From a checkpoint of a small sound classifier: 0.56M parameters, norm groupnorm.
Rows from block 3, named by matrix and row number. Each number is 50 + 12 x the weight over the matrix's rms, rounded and kept within 0 to 99. All counts start at 0.
# mid20: scale 3 width-5 conv, dilation 2 (model.blocks.3.mid.2.0.weight, 32x32x5), inputs 0-15, a 5 kernel for each
mid20.0:39 38 42 44 49 46 52 52 48 49 49 45 56 55 62 58 53 55 55 54 47 51 55 50 45 57 57 59 56 53 58 60 65 70 78 63 53 54 56 55 52 52 48 45 40 68 65 66 65 69 45 42 38 37 39 62 56 60 60 62 43 44 46 45 42 66 61 61 58 59 49 47 46 48 55 52 51 55 50 47
mid20.1:44 36 33 41 56 43 40 34 36 36 52 46 48 50 47 41 35 26 32 48 70 68 66 71 72 34 39 37 39 38 28 26 28 28 28 36 29 29 37 50 43 39 37 43 50 63 62 62 68 73 29 38 37 40 47 52 47 45 49 59 78 56 40 49 62 54 48 46 41 44 39 43 45 52 52 51 49 50 54 62
mid20.2:69 69 65 76 85 27 28 27 27 27 35 33 35 41 41 51 46 43 38 44 54 54 54 49 42 44 45 45 42 35 27 35 40 42 42 63 63 61 62 69 80 78 76 73 79 65 58 54 52 50 44 49 50 56 54 64 63 63 63 66 33 34 34 32 28 33 32 32 32 30 63 57 54 60 69 65 64 62 56 52
mid20.3:33 34 37 30 20 32 36 40 36 34 74 69 69 73 85 67 61 63 62 69 66 69 73 67 66 60 59 60 61 63 55 54 51 51 50 75 63 58 53 47 65 67 66 63 62 43 43 47 42 40 26 24 27 30 30 42 37 38 35 34 34 30 27 34 38 55 57 56 56 50 52 50 52 52 51 65 59 61 59 60
mid20.4:57 60 63 59 56 59 60 61 59 61 41 45 46 47 49 50 45 44 44 48 40 43 41 43 43 41 33 28 32 35 48 49 49 55 61 36 35 32 34 34 50 47 47 47 51 70 64 59 59 59 35 38 37 32 22 53 49 52 54 56 22 23 24 28 28 49 44 43 42 46 39 31 30 32 38 46 45 46 46 47
mid20.5:59 49 51 46 45 75 70 57 42 31 22 19 38 68 85 84 79 76 57 47 49 48 47 44 45 29 29 26 23 21 73 58 47 53 58 50 35 39 60 76 47 50 53 52 47 80 75 73 73 72 31 27 33 56 76 57 38 39 45 52 23 12 16 36 60 56 50 44 52 57 48 44 48 55 60 62 54 55 53 55
mid20.6:52 53 54 50 48 40 48 51 53 51 45 45 46 47 46 57 53 51 46 43 67 63 60 63 69 70 61 53 56 60 48 50 55 54 50 35 41 44 45 44 55 56 53 55 55 37 42 45 45 42 61 62 61 63 66 49 54 58 61 61 62 51 40 48 52 54 51 51 51 48 42 46 49 48 46 45 47 48 46 36
mid20.7:51 43 43 40 39 64 63 62 66 65 56 50 38 35 43 68 59 55 51 54 40 45 45 48 52 30 26 22 27 35 57 51 50 51 53 65 56 48 48 50 63 62 57 58 60 78 73 72 68 70 71 68 68 64 58 50 47 45 50 59 49 43 37 41 52 45 42 40 48 58 47 49 42 45 44 52 52 53 49 47
mid20.8:45 48 58 59 64 69 70 66 68 69 47 42 43 44 46 41 46 58 42 38 54 55 57 50 49 56 56 61 61 57 26 31 28 32 36 38 48 55 53 60 65 63 64 63 64 63 62 66 69 72 50 49 49 56 64 62 60 67 66 65 61 59 62 59 60 47 50 48 50 56 41 44 47 51 49 66 66 73 59 52
mid20.9:44 46 52 55 54 53 52 49 55 59 54 45 41 38 36 86 91 96 81 77 34 36 38 37 35 40 42 46 42 36 51 51 47 54 62 36 38 42 46 47 30 29 28 24 22 42 44 45 50 49 58 52 50 58 71 63 55 54 49 46 65 58 53 53 50 49 50 47 47 49 48 41 35 34 34 74 83 86 74 65
mid20.10:36 33 39 37 38 37 39 43 48 55 39 40 43 44 50 60 60 68 59 54 43 45 46 44 48 49 43 40 35 35 56 49 37 47 50 55 54 55 45 39 34 36 38 40 39 50 47 47 49 54 37 41 47 47 44 63 60 57 53 50 51 48 54 52 57 51 46 46 45 44 59 48 37 46 51 29 36 39 31 26
mid20.11:49 47 45 49 48 44 45 46 43 37 71 76 71 71 69 52 55 63 61 52 42 44 50 51 51 53 51 49 51 52 27 30 30 34 35 56 56 57 62 67 41 41 44 43 44 38 40 39 39 35 59 52 42 43 45 57 58 59 65 66 55 49 47 49 49 34 36 39 45 49 46 52 52 50 47 56 64 71 61 49
mid20.12:49 50 44 45 44 43 46 42 46 45 50 54 60 63 63 35 40 41 39 36 54 58 64 71 79 53 49 47 49 48 48 45 37 38 34 43 45 48 49 46 48 49 52 56 62 40 39 37 40 39 63 58 48 52 58 27 32 30 31 30 28 33 32 37 37 65 61 55 49 45 38 42 46 44 43 41 46 51 48 44
mid20.13:45 43 46 40 38 48 45 45 43 41 47 46 41 32 21 56 57 59 59 62 51 47 44 42 46 48 47 48 51 58 56 57 57 56 59 58 65 65 64 62 48 50 56 57 59 61 60 59 56 53 54 56 61 58 53 50 55 54 55 47 46 53 58 62 65 57 58 64 65 68 45 42 43 39 33 53 50 52 50 45
mid20.14:44 40 39 36 32 54 48 42 44 46 41 51 55 47 38 65 56 58 68 76 45 41 41 46 47 46 43 43 46 48 52 49 46 49 52 70 64 55 52 52 32 34 41 41 41 47 43 45 45 45 74 71 66 66 63 55 54 50 47 41 61 61 57 64 74 65 63 60 58 56 38 38 39 33 22 47 50 54 52 46
mid20.15:52 44 38 44 54 33 35 31 42 48 46 42 38 39 43 74 59 55 63 71 59 54 54 57 61 60 56 56 52 52 52 47 38 42 46 38 40 42 41 34 69 62 55 71 81 40 35 32 34 40 27 35 37 37 29 35 29 23 24 24 25 31 38 32 25 37 36 36 40 42 58 47 40 48 55 53 48 44 47 48
mid20.16:37 42 46 43 47 33 38 38 47 47 20 25 30 26 27 53 52 58 59 66 38 43 46 46 47 45 45 48 53 57 57 62 64 56 55 53 52 55 51 49 54 65 68 65 71 69 68 66 61 63 62 58 60 61 59 56 50 48 48 54 36 36 35 37 30 63 63 65 56 53 44 45 41 39 41 62 66 70 66 69
mid20.17:57 53 47 47 49 43 38 29 28 28 64 61 61 56 53 44 42 43 44 48 56 56 59 58 63 34 36 38 41 46 52 56 54 61 61 40 47 54 57 64 60 54 49 49 49 57 58 51 47 44 56 46 42 41 45 56 52 44 46 47 41 38 36 42 45 49 46 43 43 46 51 48 49 58 60 45 48 53 55 57
mid20.18:65 61 58 53 53 34 38 40 40 41 47 48 58 63 66 29 28 28 23 23 38 40 42 43 49 60 60 64 68 69 44 40 43 38 39 64 71 75 69 60 29 33 36 31 25 53 51 49 47 47 64 59 54 47 44 56 60 55 49 42 54 44 47 48 55 58 56 58 56 56 48 44 38 37 37 49 48 52 53 57
mid20.19:70 64 63 66 69 33 37 39 43 45 51 42 40 40 41 43 43 51 50 55 48 42 36 30 26 49 45 50 49 49 38 46 46 51 50 71 69 67 61 54 43 43 45 37 34 47 52 54 53 49 53 54 59 59 51 50 52 51 42 32 61 65 65 72 79 38 39 47 49 50 25 24 25 22 25 44 42 47 41 33
mid20.20:44 55 57 62 59 62 53 50 46 46 60 52 51 49 50 38 44 46 54 54 43 35 28 29 26 56 55 53 49 50 43 38 37 38 39 44 42 39 48 54 43 45 50 59 56 37 41 43 43 44 44 47 48 47 50 27 35 41 46 48 61 57 56 49 46 68 66 66 68 70 46 47 44 41 32 73 69 66 77 82
mid20.21:56 55 54 51 44 74 71 75 75 71 75 71 68 65 69 42 46 48 49 46 46 49 51 47 38 58 58 59 55 54 51 52 51 53 55 26 31 30 28 30 75 78 75 74 69 43 43 40 43 42 69 62 56 55 51 39 39 38 44 48 58 58 61 60 64 48 44 37 39 41 48 42 39 33 32 32 37 38 35 25
mid20.22:47 54 54 60 60 87 81 75 83 97 55 51 53 52 51 33 35 35 31 29 42 42 43 44 47 36 43 46 47 42 38 35 38 38 38 34 34 29 29 25 61 60 60 60 61 42 43 36 35 35 73 67 65 60 63 51 53 49 53 53 44 42 40 42 44 33 34 34 35 32 51 43 44 49 57 43 45 47 51 56
mid20.23:59 53 49 52 58 39 35 37 35 34 56 59 61 50 51 39 38 41 39 35 44 45 45 47 45 61 63 65 64 63 56 47 40 43 48 46 37 37 46 60 46 45 43 45 43 51 51 50 43 41 50 46 44 50 57 56 46 45 48 61 53 45 47 40 41 60 60 60 61 61 54 47 45 48 46 27 28 33 34 35
mid20.24:73 69 73 65 63 58 54 55 66 73 46 51 53 51 43 51 60 76 60 51 49 50 55 53 53 47 48 52 53 48 51 53 41 54 60 41 43 46 41 45 58 55 55 59 61 42 44 42 41 41 53 51 50 43 43 66 62 64 57 51 40 38 55 42 40 46 48 52 48 41 54 45 33 52 70 23 31 41 36 29
mid20.25:69 80 85 68 54 51 57 59 58 56 24 39 49 62 64 98 99 99 99 88 56 57 64 66 69 48 51 49 52 50 27 29 23 24 27 20 22 34 43 49 61 64 62 54 55 48 50 50 53 54 43 36 34 31 31 61 67 69 56 42 49 48 51 55 53 45 44 41 44 42 19 13 15 25 37 45 50 57 51 45
mid20.26:65 64 59 55 53 39 39 41 42 37 51 53 55 50 58 32 35 44 37 33 44 43 45 45 51 54 49 45 41 36 49 50 50 54 55 57 53 51 48 57 66 64 63 62 55 47 44 35 34 30 52 52 48 48 51 42 49 51 49 51 30 31 33 28 26 63 69 63 63 67 61 52 46 53 59 63 66 66 60 53
mid20.27:33 41 57 51 52 35 37 44 52 57 62 63 65 64 66 35 48 62 47 34 56 52 55 59 63 61 61 62 64 62 47 58 56 55 52 57 59 64 66 65 48 52 55 51 49 62 55 46 42 40 64 58 52 52 51 51 51 55 57 55 63 56 59 57 58 31 40 49 52 58 28 26 24 32 41 67 65 60 58 53
mid20.28:30 36 34 28 25 44 49 51 52 50 19 23 32 33 30 48 51 50 52 49 55 52 53 55 53 61 58 55 57 59 42 38 40 44 46 35 45 57 63 65 53 54 56 51 46 57 53 52 51 52 53 59 63 60 62 47 49 56 53 52 60 55 53 56 50 47 41 38 42 49 50 48 42 43 53 47 45 48 47 47
mid20.29:61 63 62 55 43 45 38 37 39 38 36 46 60 51 39 49 47 36 38 43 65 60 55 47 44 49 44 42 43 39 33 41 52 48 43 62 69 70 70 70 67 71 69 63 58 39 40 41 38 36 47 51 50 55 58 44 51 57 65 65 41 45 48 52 49 52 54 56 57 57 47 48 50 43 36 52 48 40 39 43
mid20.30:58 54 50 47 43 36 38 40 44 49 67 66 73 73 69 47 46 47 47 45 36 34 35 33 35 52 52 48 51 51 57 52 50 57 57 66 63 64 65 66 80 73 69 77 82 58 53 54 59 68 39 45 52 49 44 42 47 53 55 53 49 50 49 46 42 41 41 39 36 29 63 58 49 58 65 52 48 49 54 55
mid20.31:41 50 56 49 40 65 53 40 52 57 54 71 88 74 59 47 44 42 42 36 45 44 41 47 51 65 60 58 56 59 51 52 55 56 57 36 42 57 51 45 34 40 48 44 36 45 40 40 37 39 54 47 47 53 54 51 61 74 68 56 47 37 35 40 38 58 54 47 50 56 40 50 53 49 42 36 34 33 31 25